config.yaml
dataset: "short made-up English sentences, spoken by a formant synthesiser in many voices"
spec_augment: false
widths: [320]
loss: "cross_entropy"
eps: 1e-08
Rows from block 2 of a small sound classifier, named by matrix and row number. Each number is 128 + 32 x the weight over its row's rms, rounded and kept within 0 to 255. All counts start at 0.
After each channel's rows are labels from the 100 clips, of 14976, where the channel reaches its highest value: "loudest" is the band of the loudest frequency at the time of the peak. Only what is clearly more common there than usual is listed. The data: short made-up English sentences, spoken by a formant synthesiser in many voices. In brackets: how many of the 100, against the usual share in percent.
# c30: last pointwise conv (model.blocks.2.c3.0.weight, 320x320x1), inputs 240-319

c30.257 [146 103 182 131 109  99 115 100  97 147 202 134 170 118 163 105  97  70 117  94 139 122 119 119 126 103 220 161  85 142 118  93 122 117 158 137  96 101 188 120 134 137 119 119 168  97 105 107 147 206  88 129 107  78 164 136 158  78 102 111 164  88 109  92 221 154 122 183  72  69 123  77  97 166 118 110 104 137 114 150]
loudest: 250 to 500 Hz (45 vs 19.6)

c30.147 [113 155 112 104 163 122 128  70 121 141  84 118 109 162 113 114 168  93 112 131 146 239 158 220 209 141 158 106 169 108 103 173 110  97 168 194 107 210 114 116 126 207 144 147  83  98 190 118 146 136 157 114 153 196 166 192  86 111 145 120 116 120  98 149 154 171 103 121  73 183 135 107 136  85 144 134 128 144 220 230]
loudest: 2000 to 4000 Hz (98 vs 4.3)

c30.224 [ 94 122 110 110 128 137  79  61 109  85  84  86  86 207 101 144 197 106  83 155 158 215 161 188 223 155 141 140 150 111  85 177 139  78 115 198 150 216  99  69 163 243 166 105  78  96 175 118 145 111 143 144 111 181 151 205  77 147 157 134 113 140 133 106 154 169  98  85  90 170 162 109 105  88 150 143 112 114 195 208]
loudest: 2000 to 4000 Hz (93 vs 4.3)

c30.287 [ 72 151 105  76 167 112 101 108  87 115  63  94  95 152  97 111 145  81  93 148 133 152 140 145 155 140 150 113 172  90  87 149 115 113 145 152 118 128 156 104 117 168 137 151 106 105 143 114 139 147 139 102 127 104 164 157  77 127 120 121 113 120 124 127 140 132 106  97  59 154 145  88 116  88 118 132 124 149 162 171]
loudest: 2000 to 4000 Hz (95 vs 4.3)

c30.12 [126 111 128  83  71 151 107 141  81 112 107 114 105 161 132 103 160 139 132 118 180 195 151 185 178 108 131 127 151 103 101 148 110 127  96 161 115 155 110 104 147 151 150  93  88  98 196 107  97 132 104 131  99 197 101 163  74 128 183 130 110 153 104  96 136 199 102 157 160 182 168  90 103  70 140 120 100  71 212 156]
loudest: 1000 to 2000 Hz (48 vs 4)

c30.68 [ 98 121 119 142 107 134 135  86 129 118  91  96 128 181  98 140 126 124 116 100 141 163 141 169 197 114  51  88 124 137 103 108 125  79 100 191 127 187  98 130  96 210 129 109 109 143 182 170 113 101 105 148 113 186 115 183 129 104  89  99 169 110 114 105  88 147 106  62 101 160 124 155 101 132 130  91 136  99 176 161]
loudest: 500 to 1000 Hz (75 vs 15.6)

c30.290 [ 74 126  99  83 141 114 122 113 108 109  63 150  81 120  82 136  95 115 164 137  65  97 146 121  97 131 160  96 139  89 156 118 148 123 178 138 158  93 143 139  53 104 159 134 118 170  98 191 139 148 117 125 105 122  89 101  76 148  92  83 138 131 127 124 140  65 151 108  90  85 145 169 140 101 150 102 108  94  86 136]
loudest: 250 to 500 Hz (52 vs 19.6)

c30.79 [153 182 135  71 137 170 187 196 166 193 147 132 151 122 171 102  75 172 137 146  87  93  94 106 109 149 101 149 107  83 127 108 130 173 132 120 112  92 118 183  94  88 114 188  96 127  76 119 105 119 199  82 171 161 115 131  62 127 154 161 134 100  95 172 105 106 129 167 152  93  99 160 179  63 101 131 139 144  88 111]
loudest: 500 to 1000 Hz (51 vs 15.6)

c30.166 [110 106 144 116 162 115 118 119 148 143 112 107 146  98 107 124  82 148 135  92  77 107  99 141  93 115 132 106 138 132 137  83 127 148 106 104  95  69 136 150  92  96 114 128 125 174 122 158 145 155 141 121 149  76 131 107 116  92  86  79 122 206 157 129 132  94 143 131 150 107  93 146 165 123  80 110 171 114 114  97]
loudest: 250 to 500 Hz (41 vs 19.6)

c30.7 [ 80 116 177 136 144 211 117 125 113 109  82 122 153 128 105 140  90 193 132  92  62 107 124 126 139 142  98 140 148 161 111 106 140 121 111 115 142 126 106 130  97 137 142 136 131 202 113 245 142 107  86 134 128  87 120 120 129  99  60 115 164 104 155 100 108  84 139  41 181 119 125 204 153 143 141 140 207 118 116 105]
loudest: 500 to 1000 Hz (57 vs 15.6)

c30.9 [106 112 118 167  76 165 130 164 194 113  80  80 127 130 133 150  66 140  76 167  69  83 160 103  91 184  80 137 152 167 100  59 123 158  65 104 162  86 117 173  89  99 175 111 147 104 114 147 124 101 182 158 121 142 134  85 159 143 136 135  91 133 132 106  90  57  77  80 113 145 161 123 179 158 169  83 169  99  81 119]
loudest: 500 to 1000 Hz (58 vs 15.6)

c30.27 [108 178 121  75 176 120 129  87  87 125 141 103 132 181 143 100 171 117  94 166 144 164 124 146 147 179 168 138 140  76  96 157 138 111 141 147 104 127 114 105 152 182 131 170  91 104 117 118 141 122 156  90 181 112 193 153  82 152 148 162 110 122 111 183 153 141 117 124  95 126 134  89 126  69 123 175 141 199 151 192]
loudest: 2000 to 4000 Hz (96 vs 4.3)

c30.146 [123 101 144  73  92 168 103  92  98  96 126 143 136 137 101  94 147 108 127  75 145 193 103 177 188 102 186  95 136  82 121 142 119 107 157 206 119 197 201  87 117 184 115  97 169 194 173 187 157 196  99  85  82 156 131 184 114  83 117 105 165 123  88  75 186 169 124 110 104 172  98 197 119 179 114 107 109 131 186 172]
loudest: 500 to 1000 Hz (48 vs 15.6)

c30.81 [155 135 115 119 128  45 123  87 106 146 141 110 136 118 145 130 148  89 113  69 188 163 109 149 138  72 109 146 184 122 112 162 141 110 134 150 121 131 110 110 138 132 102 123 124  47 154  86 113  76 118 101 126 136 138 145 116  99 174 128  95 130 126 116  95 189 114 204 126 168 105  49  99 107 110 120  72 113 174 143]
loudest: 1000 to 2000 Hz (32 vs 4)

c30.209 [104 183 119 101 186 111 125 100 100 138 121  85  85 181 159 131 164 112  83 184 123 161 146 137 160 183 154  94 136 101  87 163 142 134 143 128 112 129 119 118 153 197 129 172 110 116 119 117 151 132 177  94 181 106 165 142  92 168 134 161 101  95 155 179 158 128  90 101  90 112 137  96 167  97 135 167 153 195 141 196]
loudest: 2000 to 4000 Hz (94 vs 4.3)

c30.105 [ 65 148 181 100 189 143 100 107 108 102  75  95 142 178 152 158 140 133 102 180 107 153 134 141 168 171 169 121 106 111  89 149 126 113 142 169 139 116 168 116 110 181 150 145 103 145 105 145 179 161 147 139 138 122 178 151  77 185 129 154 166 102 167 131 157 128 107  52 116  84 153 141 119 111 137 149 154 170 137 170]
loudest: 2000 to 4000 Hz (94 vs 4.3)

c30.256 [ 98 142 103  79 164 154 110 180 167 132 125 157 114 148 170 116 132 148 148 113 117 150  96 148 140 144 136 120  96  83 157 129 111 167 103 110  89  79  81 196 120 147 107 132  76 141  78  83 116 121 192  68 128 157 172 124  85 121 144 189 126 153 117 130 147 118 164  91 136  99 103 144 167  71  98 159 155 154 138 155]
loudest: 500 to 1000 Hz (66 vs 15.6)

c30.292 [164 167 144 153 126  61 132 101 107 145 204 120 176 144 167  86 160  93 115 120 165 146  81 131 133 126 133 141 145 163 121 153 112 109 127 130  76 132 126 113 162 143  81 141 161  72 141  76 111  92 128 140 139 129 138 139 163 134 166 152  56 117  84 141  99 164  98 181  92 143  86  60 125 150 103 133 104 155 154 158]
loudest: 2000 to 4000 Hz (97 vs 4.3)

c30.205 [140 179 154 124 133  85 174  95 118 165 121 105 162  97 144  86 115 115 107  70 100  97  68  81  86  71 107 139  65 111 101 130 126 120 122 116  97 105 147 126 116  86  76 182 120 123  98 105  73 141 109  87 190  85 138 106 130  90 113 132 138  75  92 206 113 107 138 141  95 117  68 134 121 120  79 124 114 193  84  98]
loudest: 4000 to 8000 Hz (32 vs 12.6)

c30.215 [ 83 114 161 114 110 168  98 232 202 105 130 151 141  96 161 114  91 158 143 114 107 110  89  97 113 140 121 147  84 102 152  75 125 224 132  87 102  60  96 206 107 112  96 122  69 136  79 113 117 123 206  94 122 163 144  91  79  91 151 163 132  99 113 124 143 126 152  72 140  70 109 128 193  83  99 106 183 137  97 117]
loudest: 500 to 1000 Hz (52 vs 15.6)

c30.40 [150 124 144 208 125  70 145 147 162 131 173 184 149 111 156 118 112 146 177 107 138  73 117  97  70 104 132 162 133 213 184 109 133 113 117 139 107  88 128 175 129 107 122 124 180 142  70  88 101 137 116 202 130  72 156 143 206 124 115 148 123 171 119 124 143 128 184 120 131  68 110 124 118 188 125 141 125 156  80 103]
loudest: 2000 to 4000 Hz (75 vs 4.3)

c30.59 [135 143 134 128 102  63 166  88 109 143 115 115 131  61 127  62 110 100 114  64 114 105  77  96  90  85  88 124 107 115 128 118 107  95  98 117  81 105 137 135 105  76  72 159 142 106 121  73  82 129  88  80 148 107 112  77 141  68 103 101 129  79  80 153  99 100 126 145  83 129  67  99 112 131  73  91 115 148 103  86]
loudest: 1000 to 2000 Hz (27 vs 4)

c30.234 [112 101 132 103 122 144  88 229 190 116 169 141 102 128 177 112 118 135 133 127 141 106 109 112  98 161 125 140  87 120 149  97 135 228 120  69 124  49 111 198 160 106 117  90  85 104  48  81  90 128 211 118 103 172 142  92  66 145 182 200 137 109 120  96 134 132 127 112 116  72 122 101 182  85 103 156 120 105  92 113]
loudest: 500 to 1000 Hz (51 vs 15.6)

c30.183 [166 127  83  95  74 158 150 172 181 153 124 102  74 116 165 125 175 163 104 148 167 154 138 154 149 158  94  96 149 100 122 163  98 191 109 111 131 102  99 141 197 106 138 108  89  81 136 130  86 101 204 133 110 176 107 126  86 156 215 203 139 128 147 115 106 145  83 138 177 165 140  92 169  89 142 157 110  88 145 152]
loudest: 500 to 1000 Hz (53 vs 15.6)

c30.266 [107 168 120  94 164 107 124  70  91 135 105  99 119 170 130 126 178 120 103 153 153 196 128 177 181 171 137 131 156  90  93 196 160 103 136 157 118 165  61 102 141 175 125 143  83 117 141 102 147 101 152  68 158 162 181 170  81 154 168 156  86 123 133 146 114 148 115 112  98 145 126  99 125  66 132 158 133 150 163 198]
loudest: 2000 to 4000 Hz (97 vs 4.3)

c30.260 [ 91 102 143  63 115 174  75  94 100  83 130 131 122 172  91 121 135 132 135  97 124 195 128 191 196 128 197  91 115  58 126 133 113 104 172 211 144 192 220 103  94 187 131  86 162 169 185 172 185 217 109  81  87 146 151 199 112 117 115  94 178 150 133  66 226 154 138  63 128 174 123 176 111 160 108 124 125 118 188 174]
loudest: 250 to 500 Hz (43 vs 19.6); 500 to 1000 Hz (38 vs 15.6)

c30.130 [133 112 168  90 118 158 119 109  93 124 165 133 144 134 128 133  83 119 140  98  98 114 137 109 137 130 248 111 111 105 125  77 120 101 170 163 138 134 239 104 100 136 137 131 190 170  99 169 191 255  88  97 117 122 160 157 145 123  85  98 199 150 154  87 255 116 142 107 112 103 135 171 103 185 132 116 114 135 113 123]
loudest: 250 to 500 Hz (44 vs 19.6); 500 to 1000 Hz (39 vs 15.6)

c30.159 [114 158 133 133 136 136 115  68  79 130 100 135 119 177 121 101 158 133 145 101 167 203 144 196 198  98 143 147 158 140 132 155  92  72 115 183 119 159  86 121 130 174 145 122  92 145 175 133  90 132 100 123 140 184 168 186 110 132 156 127  94 157 110 135 136 184 112 128  97 157 137 126  84  91 138 145 138 137 216 180]
loudest: 2000 to 4000 Hz (79 vs 4.3)

c30.13 [135 147 131  94 158  81 136 119 117 142 104 132 130 112 139 124  73 122 147  75  90 123  86 114  89  81  68 128 163  84 123 105 129 126 147  96 104  64  88 157 109  68 109 148 106 147  83 109  96  85 132  81 168  29 140  66  91 103 113 118 116 143 137 162  74  76 166 129 133  91 106 155 111  86  92 142 139 178 131 112]
loudest: 250 to 500 Hz (40 vs 19.6)

c30.216 [126 105 152 202  78  95 113 164 176  96 167 163 140 117 149 144 111 108 163 124 159  87 143  99  86 129 153 173 115 213 166  85 128 138 146 105 112  67 100 164 153  97 141 101 142 107  81  64  96 105 140 225 125  91 144  87 174 144 115 146  71 149 115 126 135 143 163 120 128  71 130  91 127 165 137 116 120 139  83 118]
loudest: 2000 to 4000 Hz (86 vs 4.3)

c30.280 [ 52  76 147 117 108 129  91  72  71  96  86 112 133 134  90 149  67 103 106 134  91 108 182  94 135 123 114 131 109 111 111  53 129  62 146  95 151 143  89 101  68 144 168  86  87 107 145 143 170  90  68 156 126 106 116  88  91 129  64  29  81 136 134 112 124 101 119 151  98 141 168  99  52 100 147  66 121  90 102 124]
loudest: 4000 to 8000 Hz (58 vs 12.6)

c30.33 [ 80  97 131 172 122 214  76 175 181  78 122 117 135  97 160 138 100 205 125 100  41  97 146 115 108 138  89  54 129 183 130 112 121 175  83  66 120  69 120 164 106 101 136 108 158 184 107 201  91 126 144 194  86 113 108  79 160 125 108 134 151 102 133  80 117  67 125  45 197 104 133 188 164 167 112 118 202  79 107 103]
loudest: 500 to 1000 Hz (51 vs 15.6)

c30.150 [150 138 141 100  93 137 141 177 241 158 107  82 140 160 174 113 118 137  81 161  92  97 119 125 137 185 102 121 114 117 112 130 130 207  99  91 127 101 111 175 150 116 124 152  86 113 107 113 123 128 255 107 140 182  99  81  64 140 197 177 118 122 135 145 119  95  84 140 125 113 119 104 241  79 111 108 168  96  96 125]
loudest: 500 to 1000 Hz (52 vs 15.6)

c30.148 [130 142 150 139 114  89 149  93 117 144 159 132 153 157 134 101 116  95 135  70 156 146  95 134 145  92 167 156 132 143 121 103 116 110 158 188  92 146 124 106 108 144  98 145 143 117 150 118 147 143 124 124 146 160 129 161 145 107 127 100  82 139 130 145 151 176 125 150 116 178  89  99 114 127 111  98 121 131 183 140]
loudest: 500 to 1000 Hz (51 vs 15.6); 1000 to 2000 Hz (31 vs 4)

c30.69 [135 117  85  94 117 134  99 135 115 124 137 146  99 112 105 119 207 155 152  98 220 176 135 158 139  83 126  71 181 105 155 175 136 151 108 141 106 154  84 126 195 124 129  93  74  73 181 132 118 101 130 105  91 200 126 179  82 101 209 135 117 154 136  74 128 211 129 140 157 203 150  73 148  62 106 152  80 105 190 139]
loudest: 1000 to 2000 Hz (39 vs 4)

c30.298 [104 151 125  76 159 137  99 127 132 114 104  83 103 178 140 106 117 133  74 189 120 164 138 151 156 190 116 102  90  76 101 134 109 145  31  98  81 120  91 146 121 173 125 151  73  99 136 100 105 129 166  89 142 123 132 140  76 151 128 128  82 109 138 133 142 138  80  80 124 121 151 100 174  71 129 136 175 138 158 173]
loudest: 2000 to 4000 Hz (93 vs 4.3)

c30.250 [ 80 134 113  99 161 123  89 116 125  94  76  81 103 218 100 127 182 106  82 170 154 179 136 166 215 168 125 116 122 100  82 155 121 116 110 180 115 203  95 113 155 239 130 123  79  89 148 138 147  94 158 118 137 158 168 169  87 193 160 134 116  93 134 133 124 156  81  98  92 137 131 100 141  78 130 141 121 140 163 210]
loudest: 2000 to 4000 Hz (97 vs 4.3)

c30.26 [122  84 123  95 129 151 110 143 125 123 154 141 105 125 117 157  91 106 141  93  74  86 124 124 108 117 183  88  77 101 155  75 146 123 127 130 149 127 183 141  97 135 121 111 165 173 105 174 142 202 105  86  94 124 106 121 140  96  68  96 191 168 140  61 213  77 147  62 100  48 121 171 133 162 100 128 126  91  76 101]
loudest: 500 to 1000 Hz (42 vs 15.6); 250 to 500 Hz (40 vs 19.6)

c30.0 [123 129 110 103 181 156  97 186 153 110 117 115  93 124 125  69 145 164 113 137 112 124 122 122 122 134 118 116  76 107 113 138 138 190  84 109  91  46  91 156 144 125 119 134  64 115  79 126  92  90 170 118 122 141 148 132  63 124 134 160 156  89 115 122 104 127 116 101 173  70 124 122 176  57 137 192 151 138 102 129]
loudest: 2000 to 4000 Hz (32 vs 4.3)

c30.41 [139 118 124 122 112 109  99 127  79 111 159 117 137 139 123 130 124 122 124 133 149 101 116  96 110 120 131 144 115 127 122 113 130 108 156 145 119 177 131  88 128 129 112 103 113  63 136  95 118 137  92  96  94 142  45 120 115 162 132  94 108  90 123 108 137 158  87 139 162 129 117  83  77 113 107 101  77  51 105  97]
loudest: 250 to 500 Hz (63 vs 19.6)

c30.100 [ 93 130 108  96 142 121  82 141 145 106 126  70  78 182 159 182 151 108  69 180 112 131 161 124 150 188 109 155  76 107  65 133 143 150 171  73 185 132  87 150 157 152 159 119  89  90 111  81 165  70 178 134 133 126 135  79  92 216 149 165 105 113 165 118  91  94  72 110 116 110 158  73 140  80 149 144 116 130 104 152]
loudest: 2000 to 4000 Hz (51 vs 4.3)

c30.202 [142 184 156  76 174  68 149  88 100 163 159  99 156 168 178 119 137  98 104 120 131 145 107 139 138 161 145 151 139  81  91 155 123 118 138 114 113 105  68 122 125 151 111 175  84 118 126 111 127 106 149  60 201 114 165 124  88 151 149 168 125 101 127 191 139 142 129 132  82 112 110  92  93  73  97 179 123 219 149 158]
loudest: 2000 to 4000 Hz (95 vs 4.3)

c30.34 [ 90 127 153 144 170 142 105 218 183 105 118 187 125 126 128 117 108 179 198 123 126 120  90 153 133 142 113 180  71 138 200 105 158 201 141 107 140  54  96 234 118 134 104 136 115 143  83 100 126  98 186 106 160 117 186 131 127 116 144 165  84 159 111 141 113 136 197 121 179  63  95 144 178 115 116 146 201 147 113 155]
loudest: 500 to 1000 Hz (45 vs 15.6)

c30.295 [184 167 138 154 124  51 174  84 128 174 161 107 144  68 174  72 117  92  96  77 120  97  59  84  77 105 107 136 123 139 115 139 113 123 117  82  84  68 139 134 125  88  64 190 155 131  90 100  71 139 113  99 158  96 127  66 178 109 133 149 125  70  98 157 109 104 127 167  66 123  59 111 109 154  52 120 124 151 101 103]
loudest: 1000 to 2000 Hz (63 vs 4)

c30.286 [125 184 116 100 184 114 133 115 104 137 146  93 115 175 148 118 174 116  96 183 130 153 122 139 149 182 173 106 140 103 100 162 134 131 156 133 108 113 116 126 157 185 124 164 117 118 117 102 153 135 165  82 169 102 188 145 101 175 149 163  91 116 141 178 180 128 105 128  98 127 124  99 147 103 121 181 152 215 143 200]
loudest: 2000 to 4000 Hz (96 vs 4.3)

c30.301 [ 98 142 180 130 115 167 110  97 114 125 131 138 168 122 125 105  81 119 156  92 113 113 114  98 125 138 228 121 115 134 135  83 126 103 181 157 129 103 226 108  90 134 123 129 200 197  88 226 173 228  86 140 122  97 157 138 158 116  69  79 171 125 150 111 189 109 147 131 116 101 118 192 135 199 119 124 127 154 110 143]
loudest: 250 to 500 Hz (44 vs 19.6)

c30.259 [ 75 106 166  98 132  48  96  87 107 103 112 119 106 138  95 169 153 112 116 135 170 126 131 155 135 148 130 148 101 110 116 143 141  84 161 156 131 211 123 105 110 132 134 106  96  92 167  51 155 148 116  89 127 165 107 133  71 177 105  78 103  96 151 129 152 140  80 137 144 136 121  86  81 117 120  65 120  86 157 126]
loudest: 250 to 500 Hz (51 vs 19.6)

c30.173 [162 132 156 156 150  79 126 118 111 135 155 155 158 116 150 120 133 114 140  71 164 151 121 133 134  71 117 169 171 146 148 145 130 103 139 143 135  69 106 152 148 113 127 126 143 107 112  57  65 121  69 128 137  88 169 131 165 105 136 154 107 124 119 129 118 153 162 153  90 121 117 102  94 134 133 141 134 173 160 139]
loudest: 1000 to 2000 Hz (36 vs 4)

c30.236 [132 144 104 145 160  73 129  83 113 126 153 122 118 123 144  82 116 105 134  86 122 139  69 140 128 106  94 132 141 146 111 113 114 123 123 111  70  86  96 177 107 117  91 156 141 116 132  48  69 117 124 121 144  93 135 115 164 141 123 128 123 111  90 146 126 124 168 121  90 124  71  95 120 142  77 133 160 158 142 143]
loudest: 1000 to 2000 Hz (35 vs 4)

c30.90 [107 147 142 125 166 105 114 139 103 130 157 144 128 152 148 124 130 103 148 144 132 121 116 118 130 138 170 164  85 113 137 142 135 101 155 129  98  89 111 132 129 153 126 138  88 116  75  80 121 117 131  92 152 103 201 151 100 138 109 144 124 116 112 134 153 152 145 111  94  76 124 112  99  92 129 165 108 197 108 138]
loudest: 2000 to 4000 Hz (93 vs 4.3)

c30.136 [122 112 190 190 140 126  86 139 111  85 174 175 182 101 124 114  78 122 172 102 156  69 140 105  59  88 175 170 157 194 168  75 113  40 168 174 114 113 177 157 120  86 139  93 216 156  97 142 105 162  62 201 117  99 174 157 206 117  74 113  96 154  86 103 146 128 169 126  80 101 132 155  77 212 145 146 104 180  90 102]
loudest: 2000 to 4000 Hz (45 vs 4.3)

c30.87 [156 149 129 146 114  67 153  73 102 165 156 109 121  61 155 117  92  73 130 100 123 103  97  85  73  84 102 155 132 144  96 108 121 106 152 101 105  76 127  94 111  73  90 147 149  87  96  62  98 131 102 107 144  82 115  60 155 103 120 121 114  98 130 155 107 110 121 183  82 108  84  68  90 145  80 108 107 123 105 100]
loudest: 1000 to 2000 Hz (38 vs 4)

c30.264 [ 68 141 119 164 160 178 123 149 131 139  71 105 101 127 135 119 101 191 111 120  62 111 120 125 121 136 108 109 139 161 107 136 138 156 113  86 110  50 113 158  93 120 132 163 144 177  82 178 137 103 145 137 153  49 130  82 145 135  91 123 138 125 133 143  89  75 131  36 174  91 125 167 153 148 124 149 211 140  98 150]
loudest: 250 to 500 Hz (41 vs 19.6); 500 to 1000 Hz (38 vs 15.6)

c30.14 [172 129 207 152  97  99 129 139 108 120 223 164 189 117 155 107 118 100 149  52 198 121 106  89 121  80 180 214 116 153 135 133 114 118 195 130 121  84 137 132 164 127 120 107 143  91  87  94 137 143  78 162 120 103 180 132 154  93 138 158 142  72  71 107 149 172 161 186  97 106 127  96  72 148 110 142  82 175 113 145]
loudest: 250 to 500 Hz (44 vs 19.6)

c30.75 [129 106 130 109 125 136 117 100  90 116 142 121 132 143 126 128  73 105 148  86  72 118 121 109 140 108 223  89  98  91 134  76 133  99 157 164 131 132 246 108  68 151 127 129 202 177 116 192 179 253  78  79  72 105 143 154 130 105  59  68 189 142 148  66 243  82 132  83  92  80 120 168 112 181 110 102 121 115  95 149]
loudest: 250 to 500 Hz (45 vs 19.6); 500 to 1000 Hz (41 vs 15.6)

c30.50 [114 125 111 130 105 145 101 115 118  97 109 148 123 105  85  62  87 119 162  81  95 103  80  85  79 100 166 117 116 118 148  81 104 111 142 149  87 135 217 133  79 100  94 106 186 187  87 202 150 187  94 113  59  93  91 125 148  85  79  87 157  92  89  81 153  97 141 130 101 119  57 183 128 178  87  73 116 102 103 126]
loudest: 2000 to 4000 Hz (48 vs 4.3)

c30.238 [ 76  71 191 139 149 121  96 133 169  96  67  56 144 126 108 167 118 154  79 162 131 112 129  92 113 193 109 114 107 128  92  95 145 154  89 110 107 128 126 147 119 110 127 112 104 110 144 159 139 121 168 116 133 103  90 101 118 148 109  75  97 124 198 131  98 102  82 124 157 124 147 110 187 125 112  98 207  85 112  94]
loudest: 2000 to 4000 Hz (33 vs 4.3)

c30.172 [152  81 104 166 143 166 100 184 125 113 172 153  69  91 138 106 157 137 141 116 162 103 151 106  99 108 148 139  87 147 162 144 153 162 158 130 130 113 114 122 181  83 150  84 101 112 100 104  98 121 139 131  83 132 123 119 139 120 143 154 154 124 102  72 149 141 142 141 185  85 138 109 116 111 140 176 105  82  90  95]
loudest: 250 to 500 Hz (74 vs 19.6)

c30.56 [118 136  85  81 118 136 116  75 142 115 108  96 109 140 108 104 186 140  88 112 169 224 106 228 237 150 146  67 158  87  83 174 131 106  85 186  99 221 110  80 159 193  99 109 106 105 205  91 131 133 157  93 121 175 143 209  91 118 158 122 126  99 108 124 153 181  93 112 123 191 100 109 130  91 108 132 134 119 213 200]
loudest: 500 to 1000 Hz (48 vs 15.6); 2000 to 4000 Hz (29 vs 4.3)

c30.314 [126 170 117 112 171 110 127  88 107 165 151 122 129 148 162  74 123 117 124 101 101 126  73 128 123 107 123 135 116 115 114 133 100 125 130 101  72 101 130 114 133 138  87 166 116 138 102 115 116 139 137  84 172  83 142 122 118 130 139 147 153 114 101 170 161 130 129 156 113  92  72 127 108  94  72 154 123 160 118 155]
loudest: 2000 to 4000 Hz (92 vs 4.3)

c30.8 [106 112 135 206  84 130 115 156 207 107 134 138 150 116 127 136  72 136 143 125  76  88 132 120 107 146  70 109 122 205 157  63 102 138 111  69 128  91 104 155  74 109 146 111 157 115 120 131 116  94 149 253 132 121 141  79 185 129 107  95  59 154 132 132  80  76 147 100 155  94 138 137 137 174 138  67 116 136  85 125]
loudest: 2000 to 4000 Hz (82 vs 4.3)

c30.204 [149 118  83 120  92 155 128 191 201 133 132  92  68 143 172 101 170 136  89 186 139 100 114 118 115 175  98 114  94 127 115 155 134 205  78  94 113 141 133 160 192  98 125 116 107  63 108 125 119 113 216 119 126 195  82  82 108 152 235 207 145 111 116 109 127 128  64 114 154 117 133  71 181  97 121 126 134  68  87 125]
loudest: 500 to 1000 Hz (54 vs 15.6)

c30.218 [171 110  69  95  95 132 109 172 137 134 175 115  61 114 160 121 183 118 113 140 160 132 126 123 107 139 116 107 117  98 121 172 123 178 117 109 116 123 130 111 214  96 130  81  98  75 123  87 127 115 157 122  88 144 103 109 102 140 196 193 150 119 123  94 135 151  83 172 161 120 132  68 119  94 121 163  72  67 122 120]
loudest: 500 to 1000 Hz (55 vs 15.6)

c30.73 [174 192 159 131 131  59 206  80 116 169 157  98 153  93 156  90 130  85 103  80 142 138  66 137 125  79  96 139 107 109 105 146 117  98 113 116 104  97 148 116 121 113  53 209 150 124 133  66  57 145  84  66 175  81 134 120 150  87 120 133 141  74  84 188 105 135 116 172  79 133  48 108 106 146  74 131  95 167 142 129]
loudest: 4000 to 8000 Hz (30 vs 12.6)